{
  "horizontal_flip": true,
  "tokenizer": "word",
  "vocab_size": 32,
  "encoder_mlp_ratio": 3,
  "encoder_qk_norm": false,
  "encoder_layers": 8,
  "decoder_layer_scale_init": 1.0,
  "decoder_parallel_block": false,
  "decoder_drop_path": 0.15,
  "residual_init": "none",
  "optimizer": "normuon",
  "adamw_lr_other_params": 0.00077,
  "max_steps": 4900
}
Rows from block 5 of the text decoder of a small image captioner, named by matrix and row number. Rows with one number belong to one neuron. Each number is 128 + 32 x the weight over its row's rms, rounded and kept within 0 to 255. All counts start at 0. Numbers have three digits each.
After each neuron's rows are labels from the 100 texts, of 14976, where the neuron reaches its highest value: "tokens" is the input token at the peak. Only what is clearly more common there than usual is listed. The data: simulated stained blood smears. In brackets: how many of the 100.
# fc1: MLP up (decoder.blocks.5.mlp.fc1.weight, 1152x192), inputs 0-95
# fc2: MLP down (decoder.blocks.5.mlp.fc2.weight, 192x1152, transposed), outputs 0-95

fc1.328:074145100130057095157152160135131095078171180112054137154096081118075133104142124113143138100108077120140137109164084118138125115157139117133145157101136110170138148138133125133137145099106168151130156116109123149168121098140111173132071104188154096164148126141156115125149153101140151085
fc2.328:148120189080118130116130125140145156119128102146079166152109109078145117196134108067148168142088130161045192135144146117135126101161152081107150074102111131164162128173116140170137071089119097176051204134156108107130128156179108149090111136136123179143136105148080094195122124124113145137
tokens: "with" (95)

fc1.429:084096116127168090087154106138093114120140129157104139133099170121153116091188117165139135161137054137154152151092111132174126182118140058094041163154157155225101121124103156180054130153115128109079089122149120101052104124095150134120068122131141115199151118121094115103136136106175143127
fc2.429:044151134139144174108085143161091119163119099101125058129159082145091182180112127136108105101146159141143146077077134127066113079143154141116191139135135153128121124166124084119111128120067090078099104142146156149180139149154197134105096205141151123075128093102121090172152097133114095151
tokens: "<end>" (92); "grains" (7)

fc1.347:078168117122135168113093091139096166125124110138157128112133145074137130118086140206124023139141106127129145073134112154177133104101149137104120148110145109071206109105110090115104040174131151139143202100121130145050126103170103071165118105163078155177089179114093099105074117134202115129
fc2.347:153094097156117117101153176127134169169089118107102058091166166137141131139153120096121176129153109141081195107164106117118126124095161157095144101108181151100086165090117149114099161128131195115122125124165077105111086135091109088159117160148164118204130098072151092159152181085140145101
tokens: "lobes" (100)

fc1.663:100172124127130093073147138124091116124169129148136094155148160093093080095131172116123118203121075140185113164118067177210093154114144090079106172120148120123171162131108120127103028145113180178076145135145125125149102146085166111086196131107120132163190135078120124127167107135154074127
fc2.663:153105149121178117144079109076133139099154127085160103143049157111111087073123086079157154140125081148110129125093090179072071152151149098114123051117101137166103185113061130092157135181134109136101167118123080112137116166123106110115164076108142084140125083125136084117161156165172130139
tokens: "two" (100)

fc1.627:096124118118054087121102128089121168144098160135107130106172133133113108114090115104128106136139022154158137091167084120099095143148136118123149121117136099179165132113170109137116066113103153151183150112128135135150089138095126128110127120232162092142122204146100136083117108112188143057
fc2.627:142127130083131123100146110124129128059073167154115117136128130075156090170116185069145162123132077127042178097151149134149114126130154067120106090119125137131176168157171089173128095116149117207092173140161106118134103150184162062060169160118141148083105154138109108168150118116162101126
tokens: "<end>" (46); "band" (37); "kidney" (13)

fc1.18:118071110120138164106077158124075138100118102087146092120124148102157158146096117155135110142132140138142204099144110145113104134106120128148123093131191135142082107098138108196071149079110105152119154072183104138074145160088172123165116140093147167092170165041086120135120101098128117062
fc2.18:158123046114183154140098140121108116120113063113128108084152110183114196122178182170140127092128131093115155095091112158099088183166114172168074099118166150173109105144127138101093206152139093154186140129117099139106129111138113046164140105091156169106070147129090172136116087127119099110
tokens: "lobes" (100)

fc1.140:137128165095110119106096156150157129140132162169114112135081084117136060113125095097110147158128126141151130148128083079165140124166173137121138134125146111114115155120146131115082177080150109159033115117165149129161096168108160139070103122192076154119109147118115090125167099122196110076
fc2.140:132136097178137100165116135161119109143132175113121076153157135118146137085117041094140155133158226127122133134117097170134152122094122147145113142101160141126117106151123159103146120132073103213187143116101036123104099136161158207137173193126149097156126109133099155070101127138118148084
tokens: "with" (91)

fc1.278:164069067176100088145094134154119088088147137149049098090136114121091106130133130067094192113134098068189144087112114119159119148134167115108131179138169128107159147176140155114162149096146094133132138125166136100125114153115126165089069160127095120112167152132086171140129132157098140078
fc2.278:157110123153098115151116136136124102126142115124064140131064116164093121155156169123113198159126135080181141132131112091138150136175154129126121182159141135147140136160106166106177181113137058131145070134136143102119095168130138129131065158164140112099170154137111147107135194127110138137
tokens: "<end>" (77); "," (23)

fc1.378:156107105176147121117085141164150085117128148123127165128122123135171161142073134118146122116108148151133129153077112123152129154096111104100148091180204134149079145112096163216013118071203132108089079139121104095148119130127114164064093123074150112105117105077164100088160133143153077086
fc2.378:157162101133173139107104147109135110203115115137087125148122126158071190164118075118102107064122158103127116171122103163063149177135124097145151147161196132133131050142149105138110165148124174173084090166103114092088099063177089207157121120141155177144118119160145157096143129182091120172
tokens: "two" (100)

fc1.101:033131167086120094160120105148084156100139127148094162155097131109118090151124115133139067178062073122115113186137077115197128080141121109099123169141182147109177104137156091082168125163133133128094194124064070140174193143120086122160173081174129097177130130095105158133103114151106171102
fc2.101:124150145098104123149123114169132139198179100114149150139107059123125118151102067070124125144106079132069115087131069099120147113152083177143132063034113102173093075105091097143099126175153141099130127137121144091090107134088122135104127202094138115129118156134149122143153186097082084107
tokens: "with" (30)

fc1.314:125137049117101141122123155158145168149114129170178101101065143112104193134133186182060088171157163075166139123118123064156115142071154185119107156147103119147154126138101106148087065196109140108160028156085168157055176115127111164140052139126118129152115095134120130117068098199146161105
fc2.314:135092160180111117167097089055148112180140120155160066138155137118105165082156123092088133171102107122103198134078163155128098138105107149109147146150099118119088143118159119108150172113099100151128152156100146183054148080147206139168066165092139150117152053134061105135116113157131113179
tokens: "small" (100)

fc1.621:153131113066124133123120100176112111100130094131118114152118130092161129176103216097102198139169137139100115111137157125133157098066147097116104100102139173101148089108121076118072120120125151097151098132168093142130126137079086118089131115163109131140149147089150177109151177105105114160
fc2.621:153118118112133121147154076116138173097050105092142085163048137119131176141148132096124178056130095146147094088174159113069163154102170102154105087150116101179113142133143094130102161091159147161118067127135030186129112081127121106113115134134179121134146168145152102102175152135154100147
tokens: "shaped" (54); "round" (46)

fc1.281:112180148178108097105129158126193074107129154127109098139113088064086109170091123122131157177098144129096180158143117181114050188101138125180159139162123179139085136137133093174105113142123069048140116195154079086142130130076097140122081083093106103116154171097108168105217160168113103102
fc2.281:125172075158120188104142110163115126145145110158114124122083101082116157110145157145074156091132166099184093127182116106091133133141085122152140160106157158175137130120057085127133094089112047117112046092152134123113071107144112093137124123119121096117112166094147100137116139094056123151
tokens: "two" (100)

fc1.442:055079162103080127092145097166124123079157111098117120119145136123106124096137077107100090113083116109159115121121086137172106043111106121167162106127130120096133156125148099104156098086116130130090161172175153085099144154116178150132100107149078216143186141165117105130131105075139198108
fc2.442:081067139099123142116165137137170109134114138113117165138115102155194150152145115104121119095124121162163146132174189113113145111126145144163180133069167119159123096119082141197202070144143061177081166136143141136106123115169103149089148103136091127116105093135111164137139135051138125107
tokens: "with" (100)

fc1.86:103123134118147137133120125144120118158117124209180121136162102122100125180078141121086085206069110135142127200092124114174084133062109159141140152136119158109131101164124133119095127159138130095208161144117139101096154086063166129106078178126099103136101056107092117111132152154120163125
fc2.86:138130154136123137168124124097095128104136123121190114139171093078104160130111154106159155128111129161146140143156129141112066091058082125111107147127080135092118112176142072136115134114078129114124183074155096115090135165183101147126089144121133136112132134157145090176123135119131158130
tokens: "small" (100)

fc1.240:146130111153111144124091074126143100140132106136075095081158124117148124158121158098116091152115137151165117136193113212112169136146060105139139133095116162175128139141151177108090050094143157165153133191129119119145139088058184120036173113147135167174102099137071178152180153123199135152
fc2.240:117102154068176132142062159121091139109173126105170120165094113143101145147124091217120116131093181134124109132145114131118150064165138073105143120078071165128099108129116117137140057105158123158051155080110103163150151109125075149215126112121163088174186132118146120124063101166100159154
tokens: "<end>" (91)

fc1.34:099140083163141153140169106126152138119115170158136152132122143072087100142077186124110091114119161173124124204126143145162122150134098059164113123092171163101098113143091125176071106146120097081136130120153165145186114152097147117105132124158116164197137145092131128098190190117118116161
fc2.34:155162118181111080072043116107112107168173117091150091160141132082114126114163064136164198111158151147095146123194082172058095145158098109134104089160176082114105154202146135092125094135171136169102139142121026094119074127132096185185140082115171132091126102130096096148181141162134085132
tokens: "two" (100)

fc1.539:133152152059107103144199135162104086104152147110043141188123090143149114163130097060102157111087144116091096107177128107130134116192156110104125108091160114110140131154107122161169131086101153109106145159120111140170103080148134130076142089206099150161192142141177111144137177153151170088
fc2.539:157171131072101099120149131155117102098117126097068137196107077084125141158169092077132166101067131102088095112180143128108143087185148130103146083109161136122132114152110145162173149088106146120122139109113138175139133087111138110058158109204088130151157127148174108136092184115167162118
tokens: "shaped" (66); "round" (26); "lobed" (8)

fc1.434:132104119179121130107102127128102135110152112122160079057106156154165138136139215153155080155115073145194115085097087111118102096075147163112050087138113165122179121153146103141060154159112132183150180106169182109042162127147150136150087133103097167133166093138140084086109116118174124121
fc2.434:105134119202169078095106132109088143111115089127169092089132140178181146160121166148131080121150089154141113079084085117133051115099118127102064061108104140079214125146135110096091159136113144163172143094154169141091160129197147159145091139139140147176154084156135064070142131083117127132
tokens: "lobes" (99)

fc1.470:135103123131114141092105142103143150132108141170120149159197176093122115137036143088119179122141079107158190156089083223158153161169107123139122155179202159093139135122163120149182113132159163128192125145098108136110132185113128131144068155098102126145124105123103131081225109181105140075
fc2.470:109184145156173080166168103143159093142125144111149134124140123162164155053134058129139086121097142126110124136124126032118159174110094070117151087089120176117128149172098165140091151111063163157124096153124157162128125118143072118100115131190105107154186134056167091159091135110131135143
tokens: "two" (100)

fc1.289:075098159132107138123135132124080088107200122130113087114157073138135135118112079049153084152065134068186137208143097111209168070118127118137134113078117160155172096154123111148150114094130177158115174133159152110100141100123168159085105114196082175206149084121176100132116173129156160160
fc2.289:101143161129084072128147118140122136146180078141159121107130088131166118084146081110185173145137124129118125105080138135136078077145092090101095143098155153092143133202089124166158148152121136164103181141146132154097123067130175187188129133131098148159138149152107143193126124119130174112
tokens: "with" (100)

fc1.304:176095119075154116174107144169121185139140124073098130117119146117131113152129124094134154125107129104119144088127144111167109159114136098027111115138156093141146128132120163139139063108202133128102110116109165088175183151108111075072168107117119162145157194155137106058082168068186186100
fc2.304:106168053073097145121100095095089116096146122112088162113116134085105091140124132074119103091122147069122160124125155143115146102135176137131086128105107156139127104123122098088118199093083119061104151158089109131085115169055145124182141165122150149140084127168146106106124156135166072108
tokens: "<end>" (100)

fc1.450:063107091091109116115069127120155158086160136122121069137112127069114141168102159144131122075110153095145178132141079125151155157132136117101103156123142117152127105134151178133135110146133138138090152063095181083177170120083150110111153108109142210121103098178140108096100126109179123148
fc2.450:139123140176189149183181185073087131091166070152140111102100135161117066096102102098130139130147112070114126073120171144125111083118116179150077078131141121160147057109102095147143116125087123072168117181130126118067115141106117124149118210095164133120124172136129103146108207165155133134
tokens: "<end>" (100)

fc1.190:160083104094114161114216113179189117120120127129085127065125149112155128129096104078113146172110153114135185106120167094147159114065157163144117126137111088184107136120155109123123119145137109093148197141113158139117106124088118131113180101086121149175134100114166141100108122090122174129
fc2.190:140111119171145108137047137170155121106163153146144059190102134055113132150144094083160135112150155135107124167157123141150117191169108113113155159123137139059085168182113161145134142109086050188128103122172112086092140116154166065166128198159131129104064111148101095148141130181116122151
tokens: "small" (90)

fc1.157:153119087112164147014138132165110164117188132143166176152123162123125156106152125124104074166109123118182118187115129154152116133136135165130149176128130078120177116127134113105075138118136099084110129115136174116118154094109117193100140091144093119144128055156121114111102102154136151086
fc2.157:144076133160133151211130179194118119163101137174108091134098120163068135184152062115105169107170176147143108122181156163061144169158124124153100126074175110105160149129120170085162128145049136119123109062107129115088145088168131112152125156126128181111160137116131140157100191125123154150
tokens: "<end>" (56); "only" (9)

fc1.738:168135131030128113110104118140083149081136180096082092181128160124150123145124159077081165088127105122096105062161135134133153154157170129095083128132108130076149117121135081117092083074100142119155080114126078134118123082126061108086131138187123153146151140120161125102139180170130117129
fc2.738:185132090081118044137127119136111156086080133077110105208120115095144131165138159077115177073117121094082105099165166113113153131130144099151115068128089158122131117117141092094137150099113150128147074110107101183132095105098090104064124149180098053108135112149165068126112177159165125132
tokens: "shaped" (40); "round" (39); "lobed" (21)

fc1.54:090142171096193078151149141073136170172144122147138128170138135142078121108149131143073151198136115079132128151051115117112102127123163189130059143164114095115094130129178139158097094140110098114152136160100130079109095155127149110117142123147138082094123168124129131110159166212108071097
fc2.54:180139112131113101125171176162165117120112133130162116174099110129098064107118095105159183155110117141093092117194194126122162156122148143164098150120114150133162176129129113072127121174087139123201148112110090129194098066111158107129173145155095114185118090174137113138104154171136083124
tokens: "two" (100)